config = dict(
    horizontal_flip=False,
    encoder_mlp_ratio=3,
    encoder_layer_scale_init=0.1,
    decoder_qk_norm=False,
    decoder_layer_scale_init=0.01,
    decoder_inner_norm=False,
    max_precond_dim=1024,
    batch_size=128,
)
Rows from block 3 of the image encoder, named by matrix and row number. Rows with one number belong to one neuron. Each number is 128 + 32 x the weight over its row's rms, rounded and kept within 0 to 255. All counts start at 0. After the name is the row's rms in percent of the matrix's.
# u: gMLP up (value half) (encoder.blocks.3.mixer.u.weight, 288x192), inputs 0-191
# v: gMLP up (gate half) (encoder.blocks.3.mixer.v.weight, 288x192), inputs 0-191
# out: gMLP down (encoder.blocks.3.mixer.out.weight, 192x288, transposed), outputs 0-191
u.84 093 [110 103 140 112  89  43 122  96 127 139 114 129 129  92 146 170 120 145 166 132 159 134 127 201  61 106 132  93 183 197 125 169 115 168 120 135 179 152 153 161 140 197 123 137 172 125 124 123  78  91 117 120  89 166  38 141 111 137 157 153 114  96 140 184 114 145  64 102 145  97  94 147 151 162  79 115 106 106 167 108  93  99 149 120 130 135 135 139 157 147 114 122 172  85  89 155 105  95  87 146 114 161 118 156 193 127 160  89 155 167 101 141  90 171 140 119  96 121 149 101 106 104 140 102 125  67 172 116 172 100 161 145 127 118 122  75  78  95 130 155 113  65 101 154 121  95 111 112  72 172 154 135 162 134 184 124 161  94 111 148 120  68 157 191 102 107  83 143 124 140  78 144  99 149  75 148  68 129 198 136 116 164 116 120 164 129 122 194 101 141 137 112]
v.84 100 [ 86 135 148 140 104 103  63 142 102 103  86 187 185 126  72 134 173  85 219 155 127 159 168  97 122  95  64 107  92 121 138 151 138 114 111 195 151 131 134 182  69 129  94 163 164 153 133 172 138 137 115 132 181 168 157  98  83 127 169 120 117 148  88 117 126  97  86 162 150  89 114 106  89  46 117 120  95 146 112 161 143 177 155  96  94  86  86  95 183 141 103 131 144 125 139 147 131 118 137 139 117 124 192 148 156 121 138 140  47 135 160  75 120 134 151 137 117 141 140  99 122 139 130 107 151  48 131 177 119  66  98 157  99  86 167 155 170 134 182 116 136 173  85 118 170 147  83 158 143 115  76  95  89  90  89  88  90 118 111 120 175 165 100 163 132 111  89 177  97 162 108 149 139 112 158 139 152 112 106 123 145 106 191 121 112 162 152 153 127 104 127 124]
out.84 105 [114 151 175 132 134  69 154 133 147 116 147 116 158 148 119 136 141 134 163 158  99 133 149  49 128 140  96 114 104 109 172 145 139 128 131 124 107 115 124  79 131 111 116 127  88 120 141 133 206 150  89 180 182 161 142  67 109  97 101  96 134  70 201 159 139  95 169  88  94 133 141 135 102  46 155 202 147 124 125 114 120 107  88 168 116 129 123 123  57  90  92 140  88 177 111  96 195 140 131  84 143  97 124  97 105 144 111 123 143 128 194 122 139 111 158 121 144 161 122 163 142 209 140  92 151  95 106 120  93 134 107 102 180 157 127 169 146 170 137 136 143 129 154 117 111 172 154 135 105  89 107 111 109 122 133 141  84 151 130 134 162  63  21  88 104 130 176 125 165 101  88 154 164 118 165 167 120 147  40 107  85  74 131 137 142 105 132  96 138  67 122 157]
u.85 112 [164 118 159 127 145 150 141  67 129  97 110 140 154 192 125  61 148 131  82 113  92  80 163 106 114 193 182 130  52 117 142 110 126 163  34 117  94 136 114 142 196 108  98 115 112 182 139 104 101 153 138 163  95 119 125 155 189 139 188 154 135 152 122 105  76  90 127 112 174 117 140  93 183 128 106 117  79 105 175  97 123 149 111 166  89 109 148  88 188 128 155 188 159 130 141 134  85  89 116 113 124 109 100  90  83 110 131 132 107  96 104 130 127 120 148 119 113 111 218 140 133 101  96 106 134  95 122 148 116 143 115 119 120 131 154 172 107  73 117 177 211 151 148 132 100 117 201  87 115 161 135 139 159 137 128 135  79 105  82 109 129 129 117 104 112  93 127  91 119 158  89  54 148 112  92 160 168 134 177 120 147 127  99 129 167  77  95  94  55 116 132 119]
v.85 095 [175 135 123 162 101  69 151 234 126 103 149 104 130 108 127 111 137 120 154  82 130 114  48 172 111 151 109 118 142 116 121 172 131 132 133 158 158  85 167 143 106 144 147 125 143 152 100 146  72 117 115 131 177 161 172  69 119 128  98  56 146 197  82  68 140 139 117 149 131 157 116 171  95 133 134 106 176 187 148 121  82 154 100 137 132 179 154 170 162 101  52 141 131 138 109 141 188 129 185 134  99 123 156 160 113 195 120 141 144 181  95  91  92 173 130 114 130 107 172  95 175 130  73 147 113 124 106 141 138 126  99 138  91 153 118  92 159  98 170  98  80 137 115 120 138 109  64  97  58 161  92 198  99  87 117 109  91 140 130 166  99 136 103  89 165 162  75 119  98  79 114 147 121 112 123 185 156 143 118 133 113 169 159 153 173 141 148 105 108 123 129 115]
out.85 120 [ 99 146 117 129  99 102 118 189 127 154  95 138 146 106 111 141 118 109 138 114 137 174  63 167 142  83  97 134 194 105 116 110 164 111 211 141 130  78 162 129  67 127 119 148 119  71 155 105 172 132 115  78 162 120 143 114 106 133  68 101 149 112 159 198 165 194 147 156  74 154 128 169 112 165 152 131 160 161 137 123 142  97 148 103 174 135 101 160  93 145  88  69 130 110 103 193 164 172 157 136 107 132 120 156 173 144  75  96 123 183 151 107  91 141 130 134 111 151  27 120 157 129 172 166 108 147 156  96  99 139 129 133 118 141 121  80 106 162 122  61 104  51  56 141 131 161  57 132 120 105 120 105 149 119 109 134 136 110 159 127  74 117 117 154 164 140 130 111 132 115 149 181 142 139 116  74 115 117  98  81 147 121 103 165  80 118 190 126 184 130 162 161]
u.86 106 [148 125 138 125 148 120 110 144 112 110 103 169  65 126  91 148 116 140 121  31 118 127  94 142  84  91 154 108  85 145 152 127 161 123 127  76 183 178 140 123  93 154 111 148 120 147  88 118 110 159 187 104  74 144  59 172 147  84 115 135 141 125  95  87 185 183 115 124 182 100  90 123 136 122 146 168 101 132 132 124 158  74 137  87  57 158 172 158 117 138 123 186 173 181 170 142  84  82 151 122 110  69 167  97 150  87 144 134 152 138  99 152 138 133 157 135 137 131 178 174 113 138 119 157 134 174  91 111 119  98  88 130 149 201 197 120 103 105 191 129 153 120 122 135 159 118 135 162 108 148 180 208 101 105 152 115 170 125 138 146 162 210 110 117 127 154 130  99  92 144  88 146  98 124 137  91 162 151  75  92  99 149  93 139 144 169 115 128 190 134 136  83]
v.86 102 [118 171 125 128 134 161 164 157 135 110  96 122 109 153 148 128 148  55  85 173 136 127 101  89  99 167 128 128 125 119  51  97  85 178 116 165 120 144 151 138 118 124 192 114 198 135 117 146 135 111  73 153 119 116 169 193 216 122 120 132 139 106  70 125 134  77 118 104 137 168 122 122 101 172 145 142 123 113 144  94 192 130  74 156  89 138 122 218 105  92  96 123  81 108 115  99 154 103 153  79 136 166 141 132  95 163 158 198 107 184 107 159  95 118  97 152 163 124 124 114 157 125 164 136 118 133 120 188 104 164  66 140 115  98 136 116 100 136 148 116 166 137 141 155 100 166 151 129  88  80 106 104  99 215 126  41 133 152 151  65 152 124  95 140  97 146 139 108 173 106 188  94 120 159 103 158 150  71  75 124 115 150 123 134 141 150 152  84 136 125 121  87]
out.86 108 [111 119  86 153  98  75 134 119 170 118 156 135 172 132 141 107 167  93 168 170 158 137 124 114 126 107 102 174 141 189  89 163 137 125 151 144  84  93 135 155 135 106  97 148  99 116 151 144 159 146 120 133 125 102 174  82 108 143 122 104 107 157 158 141  67  90  93 103  98  91  96 106 143 100 107  41  75 126 119 160 110 153  99 168 102 128 147  43 191 109 124 107 133 141  77 186 145 214  81 115 118 191 124 188 103 155  76 103 142 107 166 129 114 174 118 169 140 135  81  64 100 156 133 151 140 111 180  90 120 150 152 124  90  69 133 119 184 147 106 123  81 123 138 148  94 134 132  82 123 123 107  93 136 129 107 146 119  99 157 104  90  94 107 110 164 115 161 180 142  70 152 140 155 147 163 158  89 128 167 133 190 113 170  77 103 104 141 144  77  94 102 207]
u.87 104 [127  91 135 116 124 117 102 149  95 124 136 166 105 132  74 136 139 114 106 126 152 168  35  75  76 106 101 112 146  63 140 135 104 135 157  88 117  26 112 122  94 117 104 148 111  87  84  77  68  93  98 168 167  88 126 110  63  96 120 136 100 121 131 129  91  73 161 123  98 101 117 180 121 155  66 116 103 100 131 132 117 109 103 224 183  91  64  91 155 114 131 160 154 136 104 162 153  81 132 122 139 101 101  98 108 111 137 103 145 149 140 168 126 140 133  59 153 143 121  84  54 148 119  50 128 152 117 118 150  96 118 121 195 139 130 132 162 108 178 117  88 136 122 128 113 150 104 113  97 110  66 155 164  98 113 112 144  97 111 101 145 175 147  78  83 101 122  98 166 120 130  99  54 102 118 158 174  83 121 122 143  80 116 108  99 116  96 100 143 138 154 128]
v.87 109 [137 131 126 153 119 110  96  92 113 150 120 121 143 152  37 152 159 164  64 171 119 103 103 108  98 100  87 102 139 109 149 128 101 138 136 144 107  42 102  92  98 121 103 124 144 145  93 115  92 144 141 136 170  98  76 106 103  85 152 103 161  69 144 142 142 128 102 142  63 114 112 134 114 158 146 106  83 112 113  95  88 116  50 142 172 138 110 102 194 137 141 156 151 163  80  88 114 114 114 124 123 171 135  80 142 111 153 107 163 138 140 170 125 137 119 113 121 133 143  87  78  86  87  59 109 123 109 121 153 122 107 159 169  72 111 172 163 120 141  59 154 104 197  91  69 102 160 155  80 200  91  94 156  70 141 115 123 119 113  56 132 156 148 141 186  94 139  97 152  93  99 167  95 139  90 105 112 146  99 178 141 144 150  51  93 119  92 116 135 147 133  72]
out.87 104 [108 151 165 111 120 112 118 119 157 109  73 181 168 156 118 205  88 104  95 129 152 100 122 143 152 149 160 137  85 129 191  80 154 122 125 128 157 195 107 153 191 170 159 123 108 147 117 165 166 144 150 128 108 121 110 117 118 101 141 100 115 163 104 156  91 112  73  74 103 145 132  91 166 121  88 181 110 166 108  95 143 180 104  47 120 130 166 208 119 165 123  88 158 154 168 110  99 163  93 110 147 125 143 130 141 138 143  98  81 149 135  74  73 130 136 201  92 140 112 168 150 133 115 163 129 112  93 112 132 169 194 125 109 123 149 125 133 155  95 136 156 116 143 110 129  81 103 208  76 102 198 101  71 163 135 146  50 135 140 112 114 109 157 189 142 129 128  94 184 187  95 141 156 167 148 144  84  95 131 144 152 103 159 142 155 188  93 115 141 121 113 123]
u.88 099 [136 136 139  96  91 170 129 193  99  82 165 148 177 139 128 158 110  60 149 136 100 140 165 107 112 160 186  96 147  90 186 149 196 119 149 141 118 116 159 144 126 171  47 132 131 194 113 138 139  67 122 138 105 128 211 132  89 110  89 139 148 173 144 147 153 159 121 110  87 130  89 127 131 106  85 107 116 100  59 157  75 115 106 124 125 130 135 134 113 137 135 121 129 162 147 113 163 130  95 134 124 124  66 140 196 158 105 138 129 170 130 180 112 124 128 125 119 122 171 123 122 120 100 107 119 182  86  85 127  83 111 183 117 106 189 139 125 160 100  80 127 118 103  88 146  81 132  83 129 133 132  80  38  91 107 103 125 154  93 175  84 210 172 164  73 150 154 140 201 125 109 113  85 147 110  86 110 153 135 117 170 116 107 195 136 135 120 110 126 128 133  81]
v.88 091 [111 149 120 150  98 111  60 146  75 103 129 161 147  98 175 100 161 106 139 109 118  69  68 102 114 107 148 134 101 125  72 149 183 122 137  77 193 119  75 131 107 136 131  81 144 104 123 129 123  79  83 127 165 144 111  30  91 153 137 177 182 114 109 144 146 126 108  82 147 128 123 103 174 109 169  97  84 134 126 154 126 102 114 144 104 171  92 172 156 170  99  94 129 201 169 177 107 111 126 140 150  92  80  92 133 157 104 119 127 145  99 163 146 163 119 124 141 177 127 168 126 111 127 119 103 117 130 148 190 185  48  92 111 189 152 112 100  97 185 151  82 126 159 131 132 149 163 159 137 151 102 136 147 146 142  70   8 137 169 177  70 114 142 127  85 133 111 158  98 119 117 151 144  91 118 143 151 141 130 107  95 130 141 145 173 127 148 168  87 123 141 107]
out.88 108 [134 177 166 131  91 163 110  61 101 189 132 120 127 141 107 129 103 175 114 179 182 126  57 123 145 154 116 176 127  96 106 150 124 128 156 184 131 126  91  90 164  69 103  50 136  87 163 136 119 127  85 130 179 108  77 123 132 120 109 159 139 137 172 156  92  72 123 128 148  89 189 144 111 121 184 161 159 141 220 108 120 152 108 110 104 105 150 151  79  95 140 161 138 131  73 168 123  97 151 145 124 139 159  89  88 161 138  61 119 141  85 154 105  92 109  95 111 137 111 122  78 112 135  68 137 112 139 133 107 157 168 157 188 122  92 111  72 131 185  89 168 135  98 108 141 148 104 120 116  79 176 138 146 113 173 140 196 109 136 107 199 109 129 179 126 114 160 126  97 121 105 129 183  57 158 116  97 155 141 122  79 143 147 112 149 156 112 172 140 116 158 161]
u.89 087 [ 88 146 118 134  68  61 169 179 127 103 148  98 136 133 158 116 145 138 193 100 118  57  73 103  71 161 149  96 130 112 149 157 110 140 120 154 163 193 145 168  92 135 143 129 130 156 112  94 126 136  83 142  91 180 119 169 115 140 159 122 154 156 102 156 155 101 107  76 113  81  36  57  90 166 138 126 109 118 113 140  95 114 104 148 187 191 106  81 149  55  85 185  94 134 159 144  87 161  86 106  98 126 113 129 163 152 128  93  75 192 110 150 155 184 116  91 148 145 138 181 152 133 125 145 141 102 141 121 119 145  70 139 114 140 115 195 135 138 112  71 146  99 108 167 141 117 122 121  93 118 129  83 144 107 134 136 129 130 103 141 120  66  94 106 190  72 110 105 156 153 104 120 168 132 169 192 145 123 165 105 141 127  99 142  70 131 145  90 117 120  92 170]
v.89 090 [133 142 150 107 131 154 164  54 108 139 132 120  88  96 106  76 151  56  90  72 115 128 154 125 154 119 151 139  57 127 104  85 137  45  96 132 150 149 175 159 160 130 147 102 158 161 133 142 120 109  98 167 158 125 166 148 106 139 131 181  99 108 175 137 127 101  78  98  72 115  54 109 141 132 117 100 103 127 202 126 116 149 177 169 163 105  98 153  77 111 115 104  80 113  65 143 105 127 114 126 132 125 150 148 123 175 143 131 143  79 139 148 122 165 133  76 112 181 162 157 121  81 102 200 157 141 185 144 130 133 141 137  71 196 112  64 118 149 118 157 150 111  94 100  96  87 140 109  77 191 153  99 134 111 117 146 167 121  24  99  83 133 107 137 128 156  99 135 176 154 172 157  83 109 141 139 199 132 110 147 127 156 136 105 132 164 107 124 116 106 139 150]
out.89 088 [153 168  96 118 152 178 131 156  90  88 156 136 155  47 105 161 131 123  80 105 108 147 163 122 180 105 131 124 112 154 166 124 198 100 135  56  81  91 159 127 205 174 112 152 103 142 151 148 168 121 125 148  90 125 118  75 131 112 100 137 102  53 126 127 140 134 143 115 163 193 107 143 147 131 161  90 136 155  91  91 147 179 145 123 126  82 159 167 143 143  82 105 126 139  80 136 114 147 141 140 139 185 166 147  94 144 152 115 194 145 162  83  93  41 115 127 156 108 184  57 134  75 141 146 109 150 157 100 136 159 164 130 114 147 149  95 140 154 164 120 109 150 128 152 162 111 108 165 103 183 142  79  98 146 134 110 146 110 110 123  82 134 156 152  60 104 157 158 166  51 179 112 107 130 142  88 145 164 180 164 145 116  83 145 171 149 118 187 113 142  94 103]
u.90 087 [170  94 109 132  78 139 144 146 120 145 113 193 214 178 111 185 137 198 152 144 101 157  99  89  96 124 169 135 155 123 180 136 100 148 163  87 186 187 147 187 172 106  28 104 135 149 115  86 111 146 117 136 122  93  50 162 142 152 124 146 144 126 105 125 113 185 130 133 109  99 140 137 140 125  96 121 105 104 112 149 147 129 126 114 130 123 161 111 123  96  85 110 123  88 174 159 123 118 124 122 109 105  68  96  92 153 113 132 150 168 160 157  97 134 187 110 155 118 142 113 181 120 138 129 135 116 117 105 132 144  87 165 120  98 160  85 133 157  47 134 126 158 100  87 148 129 146  85 159 120 129 124 127 127 173 107 136  83  66 130  65 106  78 150 161 110 136 103 142  49 159 144 171 118 145 177 122 140 203  90 142  97 106 159  93 156 100 119 122 150 189 206]
v.90 084 [148 159 144  88 127 117 145 173 164 101 141 125 178 162 161  87  93 147 142 137 169 153 111 114 130 121 111 117  95 133 179 102 152 128 125  76 114 120 115 184 135 145  75 137  74 195 193 142 120 135 109 161 134 141 144 126 106 133 165 139 136 134 137  85 158  52  75  88  66 146 109 189 151  96 113 106 117 106 171 108 105  67 141 112 105  90 119 140 179 121 144 117 181 128 118 142 128 108 129 133  85 162 191 114 187 123 101 102 106  90 135 179  74 101  42  81 129  60 124 123 104 140 152 133 117 135 121  43 182 139 160 112  98  83  95 156 144 142 157 104 111  99  83 115  77 115 144 187 149 103 133 158 114  90 108 115 155  97  84 102 138 139 127  65 134 123 161  63 174 121 136  76 105 108 157 131 202 107 124 119 157 152 121 163 105 196 135 138 118 147 186 144]
out.90 089 [119 140 154  84 154 116 172 151  74 159 112 125  86 120 167  88 165 156 118  83 131 131 198 103 126 133 109  54 107 124  55 111 128  94 185 169 162 121  98 136 146 122 156 122  95 148 154 136 114  90 105 115 149 130  99  91 192 188  64 126 111 143 154 108 116 143 134 105 107  84 160  66 184  78 154 115  50 154  96 102  91 155 136 139 162  99  87 165 188  96 159 168 147 142 143 112 124 121 114 146 118 136 176 140 123 118 100  77 102 185 139 122 151 115  96 166 161 156  44 138 129 128 138 114 119 117 142 122 121 130  99  86 180 131 112 159 112  95 124 121 167  86 157 148 138 115 136 154 138  82 118 119 133  89  73 204  92 139 202 113 197 112 178 156  73 125  97  90 123 106 128 150 181 100 137 148 100  96 125 178 103 169 120 151  66 135  97 117 146 119 171 154]
u.91 098 [ 89 109 123 115 101  35 189  97 116  73 148 183 208 112 151 105 149  97 148  89 178  78 127 132 116 187 132 138 214 135 111 116  77 188 144  99 120 123 119  72  89 192 113 165 129  60 161  95 155 138 146 131 118 106 141 161  71 150 102 169 109 102 102 125 103 155 146 116 125 157 178  91  72 104  91 134  87 130 188 150 152 120 148  98 135 158 139 118 156 149  66  94 113 159 104 101 116 134 104 125  87 108  98 131 130 106 115 160  81 136 109 110 139  81 114 136 152 148 141 140  87 137 118 106  86 152 168 115 146  98  80 121 176 186  65 108 111 165 138 116 101 157 106 137 119 138 159 210 130 136 140 122  78 154 131 116 147 152 115  93 120 116  87 128 147 130  76 153 102 142 122 115 109 114 170  73  94 115  98  77 159  98 176  79 149 119  84  58 113 138 103 131]
v.91 089 [179 159  93 130 106 147 130 105 160 136 111  97 108 161 134  97 135 149 119 170 135 116 132 122 117 161 160 163  50 109 157  42 101 160  95 112 116  96 123 121 145 134 151 161 119 169 146 108 151 127 196 103 102 123  82 159 155 153  67 132 138 113 137 137 130 155  89 129 117 112  82 168  62 118 105 103 133 115 132  97  98 133  86 173 136 162 110 135  97 111 172  61 101 100 117 177 108 164 116 175 129 122  61  55 134  89 120 123 219 116 124 168  58 143 144 112 127 116 154 118 115 135  90 189 130  92  77 163  78 114 100 177 104 180 184 174  96 151  20 127 153 137 117 118 128 118 104 105 141 123  98  97 197 133 121 158 118 137 141 149  96 108 140 121 140  89 203  98 114 104 146 159 115 153 143  92 132 205 115 102  96 146  97 131 123  90 109 152 140 119 170 163]
out.91 097 [145 113 110 133 145 129  93 202 145 165 101 141  64 139 104 129  88 158 108 160  85 117 137 109 199 109  90 100  94  95 157 145 133  92 109 124 138 168 120 161 184 147 114  72 146 157 142 127  54 167 132 126 139 200 147 132 168 122  73  98  75 117 131 178 145 108 120 135  89 139 142 132 163  87 109 132 175 189 115 134 176 127 122 194 118 138  65 109 174 112 181 144 146  79 122 108 111  86 123 151 112 176 161 183  99 143 138 129 171 116 140  98 140 145 138  79 139 132 132 153 157 117 113 130 164 104 137 111 144 137 102  39 102 109 149 156 127 201 187 109 139  84 102 138 136 125 118 123 128 129 140  96 119 158 149 152 114 112 152 131 144 100 119 151 131 172 105 101 118 114 145 145 143  63 109 182  93 171 167 179  44 115  44 151  51 137 124 172 143 118 181 101]
u.92 085 [110 139  49 164  80 150 167 139  81  68  75 169 161 135 128 124 140 119 173 126 131 151 137 128  66  80 129  47 126 174 186 115 102  94 115 155 166 144 121 146  97 118 103 135 105 181 153  85 169  87 124 128  93 182 141 134 149 227  99 182 122  85 105 137 114 121  99  80 134  90  87 168 126 189  99 134 114 140 134 177 202  99 102 105 147 130 117 123 154 154 148  80 156  99 108 146 104 141 180 136 172  87 143 143 155 125 129 100 112 142 173 128 141 103 126 174  90 106 106 150  95  89  86 142 198 140 131 155  48 131 115  72 116 135 129 168 158  56 139 113 201 162  85 104 148 153 159 111 158 137 185 108 157 106 136 126 134 136 130 150 128  96 121  61  92 102 128 116 131 148 119 115 120 116 115 140 141 140 166 117 104 136 135 109 128 129 117 141 200 146 126  67]
v.92 104 [109 164 107  79 109 135 153 145  98 141 138 179 172 180 155 118 144 116  66  75 134 172 120 128 143 108 174 123 100 160 110  93 129 164 130 133 170 103 152 141 109 179 105  99 144  88 144 135 146  96 128 131 132 144 136 166  88 127 109 160 133 104 107 107 158 120 103  61 160 108 120 155 112 177  88  83 152  44 135 143 160 127 191 110  65  99  68 147 144 120 210 164 137 155 144 117  58 115 124 161 164 156 182 107 187 138 156 145 134 115 129  69 167  44  72 182 113 130  84  77  50 124 134 153 110 140 150 160 128 117 136 147 138 143 136 131 156  89 101 124  96 136  92 114  84 123 122 101 138 169 152  97 131 140 157  83 121 156 102  60 135  87 175 152  97 182 160 140 163 110 111  97 189  93 133 206 122 112 135 150 122 134 124 106  90 150 122 152 156 189 139 139]
out.92 107 [158 121 150 173 111 117 132 147 130 186 123 110 124 140 160 165 143  78 150 151 101 126 128 150 108 151 146  77 158 121  96 188 106 135 109 113 122  56 110 115 177 125 166  84 161 152 140 148  54 125 150 143 149 171 150 138 123 176  58 101 136 183 125 160 115 112 133 113 130 190 110 118 131 156  71  82 149 157 159 121 162 135 129 124 131 132 127  98 125 123 150 134 132  81  91 186 101 151 150 172 105 111 168 150 125 100 144 201  87 178 142  86 127 130 112 165 135 191  72  92 115  94 175 125  99 129 194 140 154 127 150 102  86 183 183  95  93  86 136  82 126 112 153  72 151 145 138 176  90 107  70 207 117 115  69  85  83 136 157 176 162  79 132 104 135 103 134 108 125 138  97 142 108 157 119  97 117 159 135 136  64  91 149 200 137  71  93 148  94 125  82 130]
u.93 091 [100 140 124  84 208  69  59  96 139 168 154 124 150 150 117 106 131 194 120 133 123 104 133 116 183 104  82 161  68 130 118  82  94 162 114  98 128 123 145  80 123 116  52 115  97 131 140 119 156 109 140  62 122 133 162 182 106 113 150  90 158 143 134 132 132 135 175 111 129 148  87 122 150 183 151 151 133  67 130 107 100 138 136 157 108 116 129 150 168 123 179  93 157  89 127  87  91  88  92 144 181 143 164 138 137 129 111  79 125 173 123 119 140  87 142 125 218 142 131 146 202 110 123 115 194 124 152 144 126 102 103 110 104  64 135  72 208 121  96 124 139 176 108 138  99 165  85 119 142 102 179 140 108 117 171 152 129 161 160 119 161 104 113 142 182  85 127 179 113 134  85 155 130 168 110 171 163 168 127 149 100 110 104 159  69 101 120 140 175  66 142  81]
v.93 096 [114  98 128 135 108 125  99 155 123 157 134 139 154 184 139 124 168 138 147  95  88 126 110 171 158  90 122 138  41 174 131 185  92  98 178 138 143 134  71  86 126  78 121 136 149 163 104 144 129 118 158 119 189 111 129 144  75 134 118 121 203 127 147 164 130 107 151  69 180 151 127 155 172 179 145 167 118 123 135 188 223 135 132 187 127 150 176 175 123 114 169 128 108 132 163 151 128 125 104 176 112 121 123 159 137 131 156 142  86 179 156 143 175 132 145  77 112 133 152 129 131 134 176 125 148 110 102  89 151 181 121 124 112 100  98  64  80 129 180 153  64 160  71 135 121 106 134 112 133 170 103  75 148 152  95 113 198 126 116  98 160 109 109 150 167 150 117 132 150  35 138  83  85  47 130 195 117 120 143 103 132  94 107 122 142 156 152 117 134 109  89 106]
out.93 084 [ 95  91  95 136 106 134 159 188  64  80 130 127 135 136 111 140  76  76 141 133 160  89  88 110 150 164 114 118 179 138 132 138 100 174 140 189  75 149 148 126 154 121 220 135 177 159 107 123  71 111  95 182 102 121  90 140 142 189  90 133 166 139 143 111 137 134 124  74 121 138 121 117 170 101 119 193 139 101 153 139 157 146 125 109 102 158 166 141 127 101  44 180 128  78  82 136 108 118  84 108 110 137 108 102 153 107 160 150 106 135  94 143 189 127  72  99 116 119 147 101 146 151 124 150  83 128  89 107 164 174  82 125 197 116 157 185  98 182 117 107 124  79 101 156  62 130 140 165  80 163 119 127 203 128 129 132 104  97 133 121 161 179 184 146 122  97 112 131 102 132 139  92 112  97 102  62 107 134 144 180  89  90 155 110 186 153 138 131 151 123  89 139]
u.94 091 [111 150 130 198 123  79  80 121 119 140 131 136 152 128  83 131 103 116 104 161 156 125 123 135 123 155 158 170 148 125 176 129 142 145  99 112  72 105 109 111  98 153  88 161 171 153 100 119 111  63 131 131  73 127  77 122 133 132 135  83 149 190 122 118 159 188  68 135 154  76  97 118  63 154 131 129 192 127  86 120 115 162 131  86 108 150  63 113 200 156  98 123 132 126 174 174 132 133 104 169 140  98 128  50 117 105 129 133  71 106 162 188 138 138 122 106 105  93 141 118 164 132 118 176 133 149 141 123 106 116  68 121 153 246 118 132 139 174 125  93 159 114  90  60 132 156 148 132 120 128 152 148 171  45 138 161 141  47 110 153 162 155 123 134 130  91 101 190 157  81 134 146 145 129 115 108  82 133 147 123  91 113 131 118  54  92 127 146 102 110 137 153]
v.94 084 [ 45 156  99 178 135 142 140 175 111 111 165 120 172 105 161 112 167 125 117 121 159  93  76 134 134  78 125 145 122 108 103 152 161 168 150 120 207 188 155  71 130 110 116 137 122 136 154 133 186 176 171 103 159 126 108 141  98  79 202  96 139 128 124 134 170  80  90 128 136 156  82 134 145  53 119  85 145 175  84 130 203 177 138 114 151  68 153 174 151  91 124 178 131 168 116  84 103  96 113 104 109 131 113  92 132 144 200 173 122 153 125 137 116 144 103 131 151 170 154 164 111 170 139 138 155 141  98 175 135 142 152 185 121 101 105 101 162 124 108 141  81 115 152 153 143  37 141  85 149  97 162  85 138 181 150 140 136 134  95  69 155  90 103 125 116 151  94 119  92 110 129 170 158 176 157 161 165  82 155 137 148 133 193 104 145 125 108 110 155 139 145 108]
out.94 092 [122 143 166  63 142 157 225 122 129 157 116 113  81 160 177  98 158 154 109  95 143 163 135 115 157 125  69 104 130 123 127 141 106 121 162 120 177  52 133 112 156 131 112 125 100 123 160 112 134 155 157 123 146  81 147  87  87 163 129 172 132  86 147 128 133  95 165  77 108 103  99 156 179 118 156 117  24 133 154 141 130  72 171 172 135  93 154  91  91 113 175  99 150  97 143 131 151 135 141 107 100 171 113 182 123 137  71 150 178  89 113  84 131 166 113 182 120 144 186  82 116 101 166  78  91  97 135 166 162 160 130 150 121  83 140 129 151  59 145 108 142 113 172 190  84 120 126  81  89 148  95 108 170 132 132 110 169 167 189  57 104 110 106 137 127 156 153 105 153 129 108 114  97 124 172 196 169 118 136  99 132 153 121 167 101 156 153 142 146 152 105 105]
u.95 113 [141  97 163 117 146  67 123 188 138 110 111 100  90 112 153 139 154 194  88 136 131 158  30 184  96 179 132 183 135 142  85 162 122  93  70  99 158  81 111 135 165 149 144  99 188  87 124 115 165 157 160 110 100 146 105  91 134 135 137 131 158  89 150 192 174  87 161 109 162 129 161 174 139 158  98 154 163 123 150 148 148 133 107 112  87 117 149  96  60 170 166 144 117 106 173 161 123 145 133 156 119 115 134 132 186 166 118 105 130 169 134 114  95 100 110 171 171 122 108  80 129  76 114 133 118  89 147 121  94 114 149 134 159  74 124 144 138 172 121 242 148 104  99 116 133 103 124 125  46  93 159 104 179 125 131 148 142 185 124 166 128  94  97  82 158 106 160 137 136 117 108 151 122 195 104 153 127 129 156 132  65 195  99 127 132 156 136 162 118 106 123 164]
v.95 101 [ 83 108 169 101 137 120 131 143 129 178 120 127 175 112 117  80 135 177 125  87 111 135 234  68 132 147 167 154 134 133 102  65 131 124 122 127 139 154 151 121 105 146 160 203 160 163 160 137 130 110 136 138 175 115 107 166 163 150 149  78  96  86 111 133  84 105 129 219 133 152 111 164 183 133 115 156 105 135 110 149 160 139 156 163 141 148 111 144 153 136 111 175 150 128 157 118 140 155  37 109 134  55 177  91 113 142 137 206 153 110  88 157 183 102  76 119 134 137 112 162 181 149 144 119 140 221 137 145 143 176 117 124 131 165 124 152 126 115 122 163 170 154 129  79 153  99  93 139  73 133  75  84 110 148  85 132 170 161 164 142 155 165  95 119 181 190 113 168 138 169 137 159 173 146 123 106 176 140 131 116 169 144 112 147 144 124 116 122  83  97 122  90]
out.95 109 [198 178 131 144 119 170 155 124 115 148  97 179 189  83  76 139  95  76 148 137 103 133 114 142 108  65 124 100 126 123 173 158 107 190 131 187 139 199 142 132 118 118 168 128 144 146 130 169 124 133 121 120  96  94 149 169  87 155 151 134 145 137 190 108 104 159 119 110 116 112 127 134 126 106  79 145  42 123 174  90 104  85 164 129  75 120 147 136 200  81  69  95 166 140  68 106 174 157  88 102 134 165 129 117  55  85 126 142 125 135 112 179 110 161 154  97 130 139 160 128 137 179 126 126 167 132 191  86 158  90 113 161  58 151 124 111 130 135 153 120 127 136 145 191 139 135  83  97 160 105 151  80  69 116 112 114 107 157  68 123 172 150 102 176 164  98  95 174 140 168 105 114 110  96 128  93  66 125 117  98 121  93 154 168 126 111 144 102 157 155 130 103]